Rows from block 3 of the audio encoder, named by matrix and row number. Each number is 500 + 40 x the weight over its row's rms, rounded and kept within 0 to 999. All counts start at 0. Numbers have three digits each. After the name is the row's rms in percent of the matrix's.
# fc2: MLP down (encoder.blocks.3.mlp.fc2.weight, 256x1536), inputs 171-341
fc2.43 124:497453513454489530514547454429456495473427579584482474549475494471530501487474477449466488497482472479441582483549545501480522584530515497531540521424472473504543492475564426554479537458494469467578476454536504536471474543490462412574446499474475494469580489459463519473545503502549529471490525487538442462477462493495539544538547463555489490528514509456559431579514516468449464510489477460555475557474512461433512512475472429495455522469586513510482500408524567528461586524438499526466440492462571483510523536473
fc2.44 086:474515505553466526556471492526441496479523431452527475450528487511529492521483541528463462478425482527539491547499527461544486508516499522493581544551489467482429501487515615481426511561518500537462482545466452485532588519492521567513499524514518516543514534519468486533561490550463481451526504524526546563495512495432434499494503513489504536506534513533475558548481566478534515486511492542476513479474498517610365530544450576487528583488423525555491497437487522520561411528432531482550551440488457514467437530561
fc2.45 103:490481530521514474496489539445539502538482517509480448451502447480537466480563492459466505495485506480485543509487491490493616549526478480474504504528570491457517502513520551496496446486498545504478546488521493407515476497476462555462454517498467382481544483462557532517523469504541536520540515617471539473506483516510566529447533505562469552562541463465481497550513454501541536520515564480467465448514576463512526524469457445464530516507550554504497468485504506575507554491517553450543405493419527478473522563496
fc2.46 094:463537554462513446408545420501486506488528499542515497621466551483529593545492498523521475526537533535511465546546452540509455457480479436443485573454482542542452430547536475504470499448459545433522479533510528555532497543479505536460525567535534537571484518459440550463521474500477485479483502461547557561525457493470551462570511481509504534454443534461484510482469484549496519569554477490498545530492497480522513457634526515448504455513521482546505511551470496555531488502501476518438553570573520493460534503433
fc2.47 093:555508539542558570504489565527498525468512522517527502494543474465546431580544458555494559547442568476488515596489540519592466476532547558472478526546506528493508497501477603536552458537484506537527473484514510443498555518594530470471581565509480525507383548491548594516461540542416550548480553500482552483519477544533493579462495511499527540506480498547482464531591509526576572539497494500554500487522503511501500461484462500506503487525577523505485537454564492467574443497566541422551506520432511609566513512514
fc2.48 095:549473517492463433541448534485555515534519487486554531473454541559479495501516519492515394518491421539508487456477489525507485487479357521508561429542462527458463512439492430409518514484491452524478510511488472494481508539567502464415527522541500496525468494461540444487473515455509484459499484488482495470489458505503374439504433426461452446468496480481499479442436475567471432443451523520511455480469453515574504475407497499497423512479473511388489544489521462415447510481473461514553518478450505516477545476543
fc2.49 102:521559399453561468467456551502476456494456429489476520446536459418478502526522476498509495539499524502500506503480477539437471478455446536476491510545527483504466469448487464439560460510474541454404489510468476487493434448536485550435512585568505554486467495515476502456489501575473388615474533469403504511552540509551491514402466509456469507461498530502488560437495450538572460465488529478507559447458525526531495481474472449499566460471480590454544509528505515454521464530502480428503488452431466534505465561525
fc2.50 094:519445411533462424546512492467473463566404489477461451479492571494484557466412493492477453458464566479453497513505464508480476429422524417376538454495554458448545518477552535470491508508441516494512543526503444482603418495487445601480480500556511437529483446511489467501542498560548448452519457533476538516516509586557523514540524539496490512506576484449492457437493506527555431516513506453530517478453483541541559532514494490450522529515483516529486462533506491521485473527523472497501446543522438443514518445500
fc2.51 116:568568461609458457552462488520463512450496527476485502507504458443581506575496516494479542543418508470510460494459429589491466537515530554545478584534460531538524487478524460510541540539454464493497533437522589540462556486534518526517518455483494528512511523488480434453470546498565436510543552516382454486510542473510499488467437481498541499482490540527548412499494550428542476490474540462523485548503492484452532520587420490569468496478500533539524504532532559541544565455482468460487485527549467506502501442502
fc2.52 105:480521518510499464561533498414493500501466539538437582527477555499481537509532474474528515531489492553445508473538545454430478446470523503523517519469487553506517488492529419485544546516498498409597453507532532448454423560431453486535548529486506556454471436484516522455463515492442444559472538442481426531466484487536494561524541474526450502483490502524536453464497455451468434481456511457586523573490531447503588512502488431502480469482517557526511488493551472543503504510522563467515476565518539488590519530589
fc2.53 098:467496553514499476542542461439508458526521529558509513504499525512525508513446584525487468453433525540516479465568455538460509553442444454499572559434533463513506537447612530486443512454473513465426492527561490515539564510473513455485430520548593540497522510462491482520514505450439422529509519520425491486453421561476481518567515512524423520436514561457506527411475513455590526489500456504646491511561514492593495520486461491464496568497509493516517511527501457449512494452445410453470484607529486460569438502455
fc2.54 097:541519465519551548434465486533488544464503511479492477509525480483515487477457510492524535485543497536495567510497542509492566435489458463475512511495500537489507474580533557492514489536485511503493526450469487437472505477495498456476443487490466499495474445496552581579445518568567518520540565530480515482495559373496485545481457513617566523496524504559504536462462502542527542450472535426436582482545548475443592467474490479535531507492497560431545486472525508565528547537473576461543517492506413479494481505567
fc2.55 098:448474564492490578437518501528471516495484531486465520506535497491514508501538492471463525542542538473525551454442544467543526477576473560544513526546438500455527466516555458465574456528559504540519493466490487456533500535454518504463505458462482529511479471560477572596453486498501587511523463436496526481511517482515448505482538498480468523521547474536515538594394514495533603486463456484450498542519516428475425489471572485520475477404474549576549432470521504531493548524520528502530440446476460543462547515482
fc2.56 100:446479548495407492481494486560470488539567482486512522463475467464470452482431534515461504484458467452495446539414451483500538497584484479515424540496536506458522457545447522500491466451457504538545458466462441455526583417502525519502548494536461520537545549490458613524505498392528554481461465504514480459480445547551466508544520475543472463488538473488478474551534492476555487458542465511494482539520466452509455563504414519464525469429505536525473468530467460534505520468499564528506544455472492465488492470534
fc2.57 108:548516489511523474473454529535509474487445554499504481552522526485522483492510485456505506506510571515506471493486480582481473517513547488465460530583492461538410510559533441547488546535557476446438425546501533452470490569529493473535467429563474543473453462475515483546422527460568522499562508580471472518552580487501479520420526566515424492480503558476539434519502487503518470508496525506499573467485489544484473534520456519565504481491496444545547442542547554493484589493548494480558484432475503521455554505472
fc2.58 088:498502416487543481526465506476454543447497516533425504517448466418480559510509475453482502500546546550480463497459461562460464413493485583481517514440516490527476487516518441562493553479562501526502510473518510533523494510527541553430447562562506534454535457518496574591580529464490502479558480458554526567486506588471511520513488484499480499526512545507514527506538437520511474498538489437500474476462455506527482466489519503508520560509556449522514456527531479450485507456415434470521515568519498501483504564492
fc2.59 100:506488573549544516541489477509535420509484478520440502445496538488491462496467492438488489517596609441450467559539556524484478477473501483498503540446519511525483493522602498526513533508443488511527494498491502528496469478445484609461469457483544494452506442474457557596531456447498531436437464449455469571498521424449539511536443520502428497476569521503496582523517565425495462632468433473601510468536488555473475488516559497481448495496513417481488489540464505456457498484432577536496423483524473483488494588477
fc2.60 094:507550497465483472544525528530529519475515458494477494469519487587465474455542526496597461437504520513494401546522546585510462393544441570508463469503504478515468513503491484508538471470486481511466472530480459576479558515457474528495498525526466536505473495441522479524370506502421427498477531478435451500545522520516466560441481490459527502479408487551477459415434554520476408526484452528572509575542497496453533449538515528501486434463481589509535514438494527449539458500467451464533495489500530511571562526527
fc2.61 127:556580467502522498446505531594524561446532550533524561537533517519556518569503519571529531511552479544495465556486481564572444482528505499527521499507469440493506488552551548458504524544472510540505513505519486474473549525576561463520576506512461503567502547533528560485447543513506491528549537452484539519555504489522446512507503496541470501514444563571494491489480573582552553482520478501524540490477498547566537535497511544533523496445503501477567542540504530474549498491504495494530572567525516519463520518520
fc2.62 103:520542477505499510577512508507560503507540482503573500497512469546532441507580495588512544542469522544537416528506511478497539506524451516441528520508504441494510506463525493476498473512450552547425504459543474549487519467490500588482495461495458463498456529547471503484407480548411445546488563462456547549537522471537514538469434470489486564513492535460487497456565458459505565476457498523532481511477552531491548469454470530487505420466468515444544512432514468465559453527489489416474540593461490513533508521559
fc2.63 098:530468528582542488468516579505467502431503562510551441480503526472512530510446461481452437484470561430532490500599503533579510492467504509466566578456526489458444492488493593549472505502497547538487511502569538559453516569497540543553453458558508489535497530527508545526567462505497519466566410523512586505510448532466545496502585534492512520514486473404501540462525473519531502557546554499479505483474459516523527554515468527516601501622509460525473588502562421489461484623537499481528525503484515450514550465489
fc2.64 095:532557523513484450552543538527481499425566469524494519397520553530501460494510475528559484522452423491532425463519556481461549516511481531497515464442529480478553521529519472484458514567455509523480527522540491468452521468527502395489504519437420493505472564452437540531449515405499447454513539426366469471494484443465443481440492504506525498543509521500502511471505474474461422538472478587523545564478529502481527489496453523490497483475467467523505481386502484532491468545512501484555542461471447497562530532546
fc2.65 104:524540499493546528431517489519524567483521530544471532535553537557504567530540393615523492517503517520508520539529532479481539517551506515505422488472475465460508586546456581549517526564533499503619556485529580478455525574551542449528513544457525491466447545555456512506461522524534551498592541512570498511481520490464555460538514538528545541477454474481541414537510456513470462465478602503465533502450530525539528463524516498488517458528519525553496495441526504430519490516580500471473514500521571489508545504385
fc2.66 097:466565477444547527533489506507569509552540446489512496500499588551461451480442502550559490486533519532518505624486484552552498452523513517453432460554570504433469496501513489492530518519503474514443438518472474540576506507525498480507525534554485470520458501470530536533470515568473508519508567432517508565533497494517513586436458507468602446484497476536453497471430478552584483507545550507498453458502543528495506400519521483479505491448460489483501524493511504503517465452487488456457548496493475487568485495553
fc2.67 092:473456458502505476440471499508502546641490475527528464508450444514547485526512492535443516532409482520482464583495425570480486445528492534485493502486567444453498426518504503531509527454526468543483494549507502412508467527547542489431463521583509539501446483553538504515529538552432417534475550470474518514525497497507564468581483484523496489510521510412474480525435502491481532453590457475477510462449539568471520534530430528486497436419467535497486524534514474505471513555447445563489502539443458492517425478530
fc2.68 104:494512480563525483516558465450519483458449519557512514470544573534517520487505598561532534462484467516560608481502505499469518458369559502461444530472435420509509509452532556475493485512464508511535538477529442558475492572470477461567481510488524479482480549498467440467456459507488444532484565480519558502524493435505536588452540528504489548501477530521514474563532448488515516485446527515511522552491534450492507533446492503454531500455548553543532536491508522462558498520490487470459528552511540528608496521528
fc2.69 111:509426498455523545472554570438447476492502526549480451501493513467504594439494497488494463400576544481481510500520540494479458524489497523483507567509470442473525506470555498567423576559504535528537517507529444502550502535528462510491435528552585520488492495471494559558569513542562464507516534532500547527430507528464552626543551535541482512556523510441533589504462454503418537491494511483527533507515485536501509463482607473496520520563515549533517465510576442485458539566473516519564476498507493471572569517508
fc2.70 095:563524524592510504464536507473525586465497446489529520411504553466476501505545524522561497556454572507507578522462485504469478484560452550473547538511449534496523512468534535578522485493540536505470483522473467489580488441490440540504456588519491524478436489495547488555548496566464508522459520543473503512530508489507526575518483539555534492545455527571510564480525443583540535477518484495512567439462525551487496558465452530524524501557501482461544488529528509434517381487520503447503495499427475563529490465527
fc2.71 090:495501499497541496500467504479511446552541442479459466502481488521473421463524511446504465512511528455512534493491482489526490487465517521436402495517448591447482517488493436441489466489407478499428496490467532522583420456572449413493464534483487509491448462423529563564448472441560479461465560530458426432516480433450511517405418536428477449445580527477439495461545501491487504441535515478472479452568507495478530451490483466474456529432461523502505431465493456477473475467471497437560467530471422469551468532584
fc2.72 092:483464543454563522576462464556459535566535475468521489541503507433440476432477498505512482480526583508495424567533506499491540451518438548522526533460469493455419400549538554526434499436442470433506539535485461546498601449488584449468452527603499505511501486464508565474634438502530506508474466577486478524495451587407477533479496518509500500471545478525447571493501518504509522530571491519546494455575507586479443502482482543463506462505483499461447471458501469427463590459478542513559536491536443484460533564477
fc2.73 091:483521496478487511510507495465505436483436508422474481467514451459510499459492492416508543506466505476496493532499511479547362479499540422514506446492517489512480496446552529414515537543463487441465406512515479466520420509461445428462514473503472481448456479496497555426501520519582490483533495464490463472495525476528465489480491446446398533429520545420501504492546477492473389482435510474549605496443519434502525430493513476499486459494485494466494405497513456540490505451536506540489426470554536494494538467502
fc2.74 106:475474485485477510565504450495505499496548483491568449503534486541495514495483498584529433508467505479521541514525550455492520551528525490494516526493484565454453522492548446501540489463505475498581518510500511525496555522456514493527435545559500507477549504494478521444525414486498423459415418521541556489483427542554433481510494473531477450438518461498457520510528460505528552510506450486494505460499513524567431614435547498478547506499463497465415508461473434532518535517550512524539565448464540495486511485543
fc2.75 092:505554510507529457427531473517488471498488570511474557537527504490521502503551518497542514576507479475490430450469467543429498504428517497500481475462439505536495547545544503557507509522508553512477521484478546530492481561511528460485534574483502481498371472488481442447447512547452483516515589508502519534526599453529494570492515483517445459586474537492543527474507522517511486482462477510515593548551523522478480536474538454508516452445470540513565518523522574513562524495464486582493485455503492499458429562528
fc2.76 099:540496481520431445506473527471466470528482488489533527436499436431444502506493514490482455489442478534468436364462549506521503492486411499497504473564493490488473462484463511491451504493559450407489537468491491485434457479567484437428525461485466519502480543455514493497439507450540554522502520427515516425521506503490415532454500438486426474467545520512494459456518440517476467432442488521519468493512466402482547493455423512485474471460495540444509518555514510469474499485511507478523452531448497503479497468547
fc2.77 109:537504565533450536574533511549483512574530558541523517479524516480472504453494470536560523533545475533497531426531577483479538480497517485550482464467490551512537571566566515522508532570490510468542471482487490462496510555384574486528514534468508489478542474516435556530490476530492491501505458509512502492484524509489465544497517555505447500500564511538546520613513458480490531464419488475523575524519540507412500542505570505511518542487565486502508491582576528518510511497543515576516520568492448553493599579496
fc2.78 091:494503543431616527515552494457513549509468496506435521527495455482495474446515468520501573457621463571491491508586491478467560454583483478425489515458490479497473496498488511499419482501470505504461553417484425530540432521521462426507499546511490482446481465417492449573508484520470464516524492457424527488522471474497507522423460501434528517485454530494483504550546503526481522560502547470498539511483556485543518474427534466516492478557501507538468475505498519471493467519436489439530461480392554443534515546474
fc2.79 105:491505541484445511560506521475490553549488474472463535513525473550554464478486476553504486484495499422516444509448549433471589460550495519450549488596516496446494485510464531466455484553452534544502517447469421480534494430502467420456465486461472500477578474561539464470578515520538447466507498566543542464506550548542438445522485514486542509535524473565510450550515487531567546427548529457464531613446513514535484547448486513530512562414484566542498468563488518442534556546492525490482511493465537456518551438474
fc2.80 087:486495486465443516501481585491410523472460522482482522485494494552521454464502502485469479529442554513460412448488473441466509474527512522512506494493495574460496431441502453567482448509489485506542534508523471403508448538443453496501527458532446453504569472542512464473544533472478464434500473557488597535493488526573432426477589432470494515499541448560530424506548551540471559516581474473428511541481502452497454531433471513475552529540479486488518535506476523490457545536476490544503485424443495530463536474453
fc2.81 086:493516502490510532524482478498506469481440465462478520478523453484496481503553538529507513579495526517425485509493537493484540520459512483459492498479521545490501513513528474518525472505430491471572488475467453479533429478536476513485538524526563468530499483547532539568575528539480538542486548494555516519481555409545530573481535468509479458401464473531495501489462539479555625474484513470455569479510528500486563501440521466514501449433530538478520562575531521450513494519482438482529429410468494532491507433534
fc2.82 104:515506414545435502536460560458533542622525471450449455411431493500469500456478507495461449484481481444547490495481466482521491517549553460435497508510537522413526567463451572535475482481522437434569444506437462531529455469462434495535506459513492503477457525444535439525483460470553541447513450539461458484445454529552530490476527465467504460498583462492485485441569469547509510486507493521493468538491477506519564480517519520465508464467487544477466505488490454508476504554545516491567517523484486421547554410523
fc2.83 095:496558543568503472480484568462484405458476499452489509442524475510488460558521529455525517493511463474468541486482461548494465494435491484517548485513540479483412486514430476504532500548486514493421463498502485498435428432540498406508477440540504470474476487509485485503444534533461492538493528452465464461521533517486424449485432469484497567500498536470471531501544516435592527493434527476532466519545501532484521512439454472495489534513485517499554487516529581554547470445494569552548435516490466547494524452505
fc2.84 097:519455478509466442574468540468481556448454483542538495481524462464523488501491525493514569512516497469474433474543471546499506483540530521509449552589489515511499443441524447451405547556505553527509565521545510484509483494515502533501516493480527563561609522488505397513487561528529444488524554451359498527513516508474501529479518475469509512478484535482511513452487523495472518507460506449556521469466508525539530549437474513538489517502490408466557504565562519405557407533463417487526466460458493470495547524451
fc2.85 100:545466474508522556487537531515490503455491554530473473478562530431500549476509419509460465542476459520461448496493650554500505479513549482529560466538444478481517518461533476443539500593490567525569518435539505476439501576473484465503506528451529500550517510540478517490438504517545443489490438499477541464528547485534580555427571446444493497474382487487535552614513528530489451506436481494522535565538563437471500512495469484539561461486559495550521489522537466437489445508527521519568479414486506488456570565463
fc2.86 099:483461477470590515505587418522484507508510538544499514543482577494566473466521476536480489498513545499512467556519510476438468445549519461459490521526504477456516419531468499573487536507513529516514488500532512499532533542434508440539475511481538468433537497489410524426548501462455520428447505483538434522505503585483552556514594538521500568524485467506493479523421431474490512529477398531520507585556548530507405511473509493460530521623526510556518477414496463518533509510587583502465475495511515473471503466421
fc2.87 105:481494485578456452496488489485542491486502436540540511445512487562416474512485534525530498487416419456505597491435459529511476599464497492504569481457495451456547533435474454520505478521490546511480446542529483545506523428496499591497537557500549507585438531514494455515554516505402389495463497488500564538569475518456485505515442518498513513505499499543478557486522475546549581549511475524534488508487517516548524565437493552483535513546496465474531583552487518440530413510469445492489580459480498509562489483549
fc2.88 093:549463471492524449548493502509494602489520513548455513488516454603576509530542541578550568485532548562515414493454518477468463477552537494501492491519522483454547518521526549476442490482453523515506593532576479454494468522585493514523459505471507503460549504535531566508456527511467511551548545466536551523488472465479457509436512444525510560546524518502480510489439513546489394533532488518577500457476515534530495471480496524510495570498510464536505559501493480501570552517508426485464535498531539517559471489502
fc2.89 085:476513478538442509521381530528474568439522526534541523529523501478479513493478454544455456489486492494484464439464490517504410558473548451517487533580565570467460543509420510451477498499531478481556459501464516456510431521497485543483566548611491500494504515508509479526472479476513498446515438414411509445563473483549514456484459488513594434371573489509508463484526474518505498462505472521437517403471505548514528520550448508503548465456466470501516538516522471489493497521515527476490507503537573464519528453421
fc2.90 096:463498517486466439497447438493505456572493411477453507471469397539445549495548514530529440443529512523479453490470521546532546472460513476479423427457572503433502486564402526558438506509518451532584592526428501519517482394511472474507543532512480493529459519458485448466494487432411544462462466468524438453449442472513434444529408512519497524449573477530476491476531541481521487475432507475488500508460533461582472473528478538465552483505486442486447521483431485503513410439544500531471476519511505477455445476498
fc2.91 096:499544531437511486495457495558477517427497464502556523517561529546507506560497471541503499603506523539498492565468566564507483542533464571492454480552491504506498514522499535414549486515510506462475542485497542525517541482583477410461560518503413547520501530574577511504464558512485558474595539488479534456551542485514461466442454509503527532469424530571481496478410553591525421487573481516461521502537523487463553507516461477565502446420397481523546528495512530410542473465464437435512522494500481471522507524469
fc2.92 100:534554525467499424468518514578500450433560529470503539512536502601521513511573501492508531479448496462505484443472558532509546440444444511454476436511509491484508443538465535484466487555452548446451500541492450567485583486498492493427536504434537531526466525493537544417450550580458534508512569456518558544525534442555471513394495429519555494560453493488510535439492516557485434507475477544514561467540536538453522520505467545549494458548509456436543452528564499485500505499460602534517580470486507499483429523597
fc2.93 126:514424550510585600518548496503467511518523533508541426528478631493519502486449478526501461436494607509498514523512494500501496516442489457465508471506547454461494500471474639505427480476524513522508609531505480492555493573524487475458488467553555464541493550495490549519549503454525576489488491531573480497464454526450564539489554494469518556540530452490486600549548423476487473508579479516461486484535456507507529522497535495489499499594500515516488524488541453451463536565488529429564519496476544462501489495467
fc2.94 088:514533531512442507535543574497544521534476507416542495398485514529549431560506526502591466427413490492529483455467484529540508474542486520524488524504504450442464514494479535544543465508475452432560520489465507501475440484542461498560525610559440508455479517562511496526442541518471496493513461537519515452488507519504485552487488558515518496527530473561471526511603575519504494429511506511482487480477500497520576517485420478516508496482440499421488494482507497528499519466517510515535475548513443530577526443502
fc2.95 095:538510515538541513459507543549496575551504472479462491482510561584480478536478431540496513516559468564452456489467545497506487447478527464433428437522475518493504482485547520568535544566511539477528479431482500464516486490492547543527501509476508506430454466525501526528492511605465511483518494432468578544523544436439457491410520565523545499438534487481482487493474550581511599511456565422470565498525480525480562393544549469487530514508469516544533511511485495598514480480555508507478513505444479530521492525443
fc2.96 095:463463500471526567481465435516532474557579452446534433485483488479429476486498530507500523419547508503591568521501459475531456456525455520526501640456502552494430514439456502470498513473559470500518511499470510519516571475524454440462511464565538495512572484457436485512542458452512422535440480578499470485453498542539492450541450556406469515477476507500468517511529557479517562484587570539453458437544414486567512500499545514508461526497496515439508469543488505431444471538490455495515557552448387494524456471550
fc2.97 088:481583448448454447500508495509537493464496491437484514521514420574530501566563506505472506499473495520541437448463500499522509486499433557490484440518450481547504486493493427539537465536510497444488502483474484473472495464538542561459514483456489530515485543531521471480430556513505524452495496469597539518544474469548447518491456501487479478424443502574492529442423541509460373513474578532529529542496478501478458509543493529522538432487493469453542478527497492527523554536502494551510525525471517521539489543563
fc2.98 105:443522450479449392446477444499506490559471434514461549515483443419479506540503418419500474547479522468424487468454505435479517453542509568531495490484525526534521412542499463501518503493540446494527528464445576417492495458481547471499550495492447552465512465528517469401526525441504454512479505491491452426516482483571421498497472453521471518484555528531500489482428528505518509512491490453491526522511496486482495453514471448509475530518450512456487503494482524484505505484520559525501497537523452552491401462580
fc2.99 098:499472467530441475546482485504440482411566566520500504584470497564565507471487518534514540518474461435448482461551526487512512529434543473513507520446513547518530443496514496512452475507539467547518544582535554577464544523501528535469517553470494472471499531438513487469449511479530489495505541474531524487541428542475536497566529387548439514600474488524523499536521511436464492562556448500447479533480474513472505546507526511477544535544529470490465530594469487560451577502475533501511552469547614458593496468581
fc2.100 096:457511501466517461554524439492511507516514506495533565548505515479535540519504453486555482504553546549474483462486548470460512438494496500533509486440526552529532460535547506419494488543505520469481540519472530539536495494494521425484496568501466498474479516491397527476532522473540486501535519508491511467517529478462508578461532509551448487493449573449498532444511500482429428484456498526563632534577530458450481465522513501487514513575512517463491503576511463468504515445454522525510557513541423505514464569509
fc2.101 112:530470513443579540499592540526449436470479578547453499502532572487548565494538478513455501524509518475467507540470539491463504500463476531600447527496426499536516536532544506545599521526586524556462511484529533458481505569444510538480499512485503514452549451522491513502516482542501472490511468555487490508527548516524573534530518490545499561506502507534570567531538484523476466514516468429499591532517548481429496530550495494519556482507550540488492481452536508516491495558564478499561468534510458549463475618402
fc2.102 104:459570488525479504556490473523525489509506449499446544532550427466528542540571445496487509516462506523473420502455472511498487465496522537552475519470446523516515451464552456526538510551498546517511508465519553410519474421533476563519539540469538542479468505521487536451528568542494481507492556463435526522516566431489529542500526492506449504501457564479544553558442539518520458475501517465564587503547535528448487454515438444522563551552519494494531462550499513526588445470516460465455471483554494511513475501476
fc2.103 104:521438495464484544501554459477541551628478477500525501490503573541479476496538542454520505475507456460532556528534520445420486485526577528525535465568480469423529463486492525504458523439463464493619512514491507579458519491489506459593492517484485505540541480450481538425500490532459520496431522435521519526470445583492456528400548480514527527492528452497498465567523538465513443471476462508495478572449508440532515523427498528463454529503511525519429539473567503521500454513573500519576504443480574527562615536480
fc2.104 086:484506519512471521517477484504424553555510455493484508458517498463502554552560458518452466490492499530515480492480439502474506483487495537487416450496428484482479461458465508518564519465519473517570520509457590493568503511504489489457471498541509489459467461528484454389521494533440470420541514537378506502497498533531456430486495464443434548484547485493535420517469468441481537456567584475410541499497514525459434520498510475464546528509431556532489543468507506529538460588573381410514499547527504493448486518398
fc2.105 111:429487533466480512504591497550476498496537463549530510466593529511503459466504509522524530504487576470503461454452489432486521497528536537433473514502440523469551507527489517442459482506514535546499515506517482464540603456442488525537513569529526524455441553461444484480540471472534541426472504590476495494522525470563554567487567587522458442533516475512510481542438449439459484454451425553485573575563547488512444480473511530503512499524532503551534466447506504458492481516545423477447490392475421513525496510479
fc2.106 104:509529577456542542477494468481517468431478507488476474539509522467486545471494434460442519505516524489405479484473487440496431532467528456458500512470593533413452500511484518488443459558478487483501519446450470450521457504540541483444512457507483417431484488485509567474566512490500473485491427504386493494480449524494466504538495424518522446491581466422499512530533419523470507467570473443460543483530455464540523482500522422467497446547513439525473449499502430529485529515519547490514498427518619508506483590452
fc2.107 102:527486624485488471503503490493498535544514526564508511479500535567462564460439518570498470471487450424517496481504581564503472527582508439587470518519598519427492561504569560477454515519509462467549470598511475564566470575463541345501530456526529479562492535478478598571481473479486583515544504421483499481476438495587454488484528413567449417469544474507497548531488501507463482478495441545498477502532521510582498534500528501477487455474547477534531500498536507497430553519508571551532500487517426528463566522527
fc2.108 095:490522568495568482553427545491514472556552525448584526482553532492497563515513477493477415431519473574517493528517505529463553516518450480578499454468488499478485500524445587500481513515550496469568509528474520460479532491558530507436462502642540504490536541499522530486601520515479507502531448531502513542524490559507485496537519532502541500556494536461569481572615479492524545489500507488412505474535550488504534477509471490483514547520442538557457504490527511481515491513537549538545521604539445514588539541514
fc2.109 095:448486493447514479518547463514485492557489529508515505565528454450462504474473490474527510490512469570456584467482492479487479561458480451498569462388496601510465495495514460490494516503570470484515458496453439446505420502438489478541507552546471470510523494483498487453517450470551451508463463513520446424463512479485443555520564514507451526466445461454530445490538479440432453392389458503507518493520499479524489519521482486475513469486519455443479476473472483523486511471508474476404495513595500490496495474485
fc2.110 104:447553424500438463538503513562527491559562510518568508542480543512519479530501549494550467509506465553504476421452416528555536541523493461442491476461534510512469515500442465514513496447513479509416496526487512490448500493448484392448536410475488506543463555511487417468450529406492447496506477480475508407511476498517451462571489461506514444522520496463491486450498507464480548477545475530474518526462477475602462506579513527484504523441482403470485444491468507516469507529544466517462500499539544496477522475552
fc2.111 095:501485567486537521415512501468456503479499526559484479595542482524501550488523546519417474436479508515530505521574574516511462489499544490483517522575539447501480470507502648497438518496581502510506477499516425523547523570535485460512457448536513523566545542447496650483518467498524577415496533515558615523528473543500529547497540492493487510496500469480512406529536427523485513458513532516466465507531485441505507473495462540497497460534521450531522539591518518449458449533494611503472589494503557528440535534472
fc2.112 096:514463464455436542455510500408542439543483515465474493470491497513478534444553467453531429534532373469488457407504533473477524463464435451523534575586458507511538514467510392446577509474569461418486454428503508449533491510473436564490495545465490511495450475466477476539520490498499425439516561482507445516466523477409499474489496586428496530464478485477535564563479537433473531526509519471525486495487475474421517492486563491472481521476528527516481462534527534497449489513388465479486458534429403424478550513457
fc2.113 108:454466479459446482484478469552455517511490513494452479536448484446529509501433500439453499509464480468458518487481466471449476530531409498496573431418490452518485414544452486473513479487440478535481502422459529521420518462473526542452513482437457458507557485473460570411529491444558561428439451495561484451508513481524455498566496430575467525546460470527500475520463489464452491566450490501517497527525452404464441452464448526474518513536566553462441477509484535488476498447532581559474458464490479456408455498452
fc2.114 115:464462546477473515485467485451569488580497464473573432473440527457489489454476526480494462494481519524555457491489489562534573627478453496447533538402635494440480532456468522502466442455493414536550595511454522536534525479508485490482498485558531464611480527440442476529579464434475504530484452492534492497452453553452517461488460508505457483519562453507450530445518554459541536505581491574490417460476433507519499502482553545452464486518499478437421516507450472496421488442471534536509519509510544499447511461500
fc2.115 101:495454489528442494530504530443532497519433494503507447513492568509481498495472466450497521518456412500456506481550484499474428573486463455505535520459543459476420526449519411492502488465508475479489479514510557520458482531478474486489502520454539442498552501496498471570548459475510407496551495452494471487452451519517448457497550461497494499447449469442482594490525531504449465471539500524537456486461440529476498474474479476478492397597491519513468465452506436455444542506460379478467484498525500503539545463534
fc2.116 108:517453489489473475510503501492454570591445507465478478488469526525541406477517490503440516496453485456478523515551537471469564509546510509517542476520486478481562519492456425459401483468414492530536504494479491488526531459475542488507473539504525454519531440444545502475498481440518482487443554474540492469500436574452524471537492427507558487580595490515516505576537501497408471413516462441530464528480520460526528535443513519483498492490507490482501554430462524473423506465495545515530540434440571485540563452560
fc2.117 104:441484509500467450521483483443447471548529526521512495567524455470550512482505569500505483491438507435501452466513505447449541447532462498511519464503496495446494471522528454389435441479462487487505518548525420433474463517408514523474447482535515459514527524454471534507466441494548526446487505528463524509509445520481563543504513511576413418526548473494515447507498474406477490459516436479491505495516509442501443524438447555477533448511538501515461485444454489480479559521476546484505498413503502508477526487483
fc2.118 109:530475523547614486493540500587535548421551542525548506541508585552568490481463549586518518536527531447557566587544549540496533439506530556485477477542480511486536518520490537481463432503443555511465538542519516533539532531481521506456498530512599520532485552527562592578525488554500559506569506475559550536536483550552544523481534474574590510529510480564472581456437472549549499496534484523518566535521567539556486432515514507511539521585546501508520549509484411504501565503528551489523537459497553504451477529464
fc2.119 100:473467489506495477431489496560427565443457450540514559423578418539500496524522526495524509530549528494455476497505466487452467460516460514540509496485437445500536492558536476491426478481455498545425539467546515509447505454505546536559520519525533537526487522491494457452479494497449509478468548505449493528569494498562457509442446488487454469534508512478485541483488533529467508534511482468513567522446503467536495449457462501508509473446469456460528524511460539432516421525574448441526500457418533495473478531465
fc2.120 094:485501451475529522433496522534476421424448537525444507544541504518508573499481467477488534480485541472470466457453518493461478486484485491478565459559507517514451549509507421473539551575487536503493479467464470499567462502524436539486476484504464570428456452545500489491472529571478411493497498519391510511495563468481495604568496573520561493448511522505514493422473445554542523535527494431502543483449504535524549466498489435538561516459513482498520525548568481414546492513461482436499448580505473559476444568464
fc2.121 110:430439495447450501544488468534409495584492474573539497512467513495523463434456542499466466483587470467454508466574427431478559431497492486490499559484470471446540433424480528487455486472593472472570556488527442527500546512443482557554485423505523492536570492499481481540564477466517439433487451488504476454434446577506503472484517455449494461511466487511479538486497521472453514528479452492488485535459462430521442484459561469445495485555519508514456534516482450486439544552482399518528472442529546446481547480448
fc2.122 116:542443472532458546536559559462407478430455555545474531546442539442503533481537476533466535516535469511508524485563501482461536530523496495537555549479482419545525544485473484487461485513518489535512561492528555561434461552522494557531497509481528518482481519435553423562457530438497441494551506454547396443452485477522518523530498462468551522588536530540541535549449480484479495519471525504533489538458491489455486515521532508522512498546521501497463497590536496507475532541484409443535453482531528422539588450446
fc2.123 087:458438522473575538508510487476531568474518510535522422584520479513486517480464496533487450528516528577491522542526494506511415526526488444573485478494478499433478470467541447472510471492570485466529517546482477553457522535466535548509463522558474455543605530535517507455523474518445497442484440491520491532495490504485513526537560488456503456524587440539491519546484431467536615496484461512485518443601540486561486530502558532445536476508537464562478545502455469549472522460471451589573502541467538526459487510418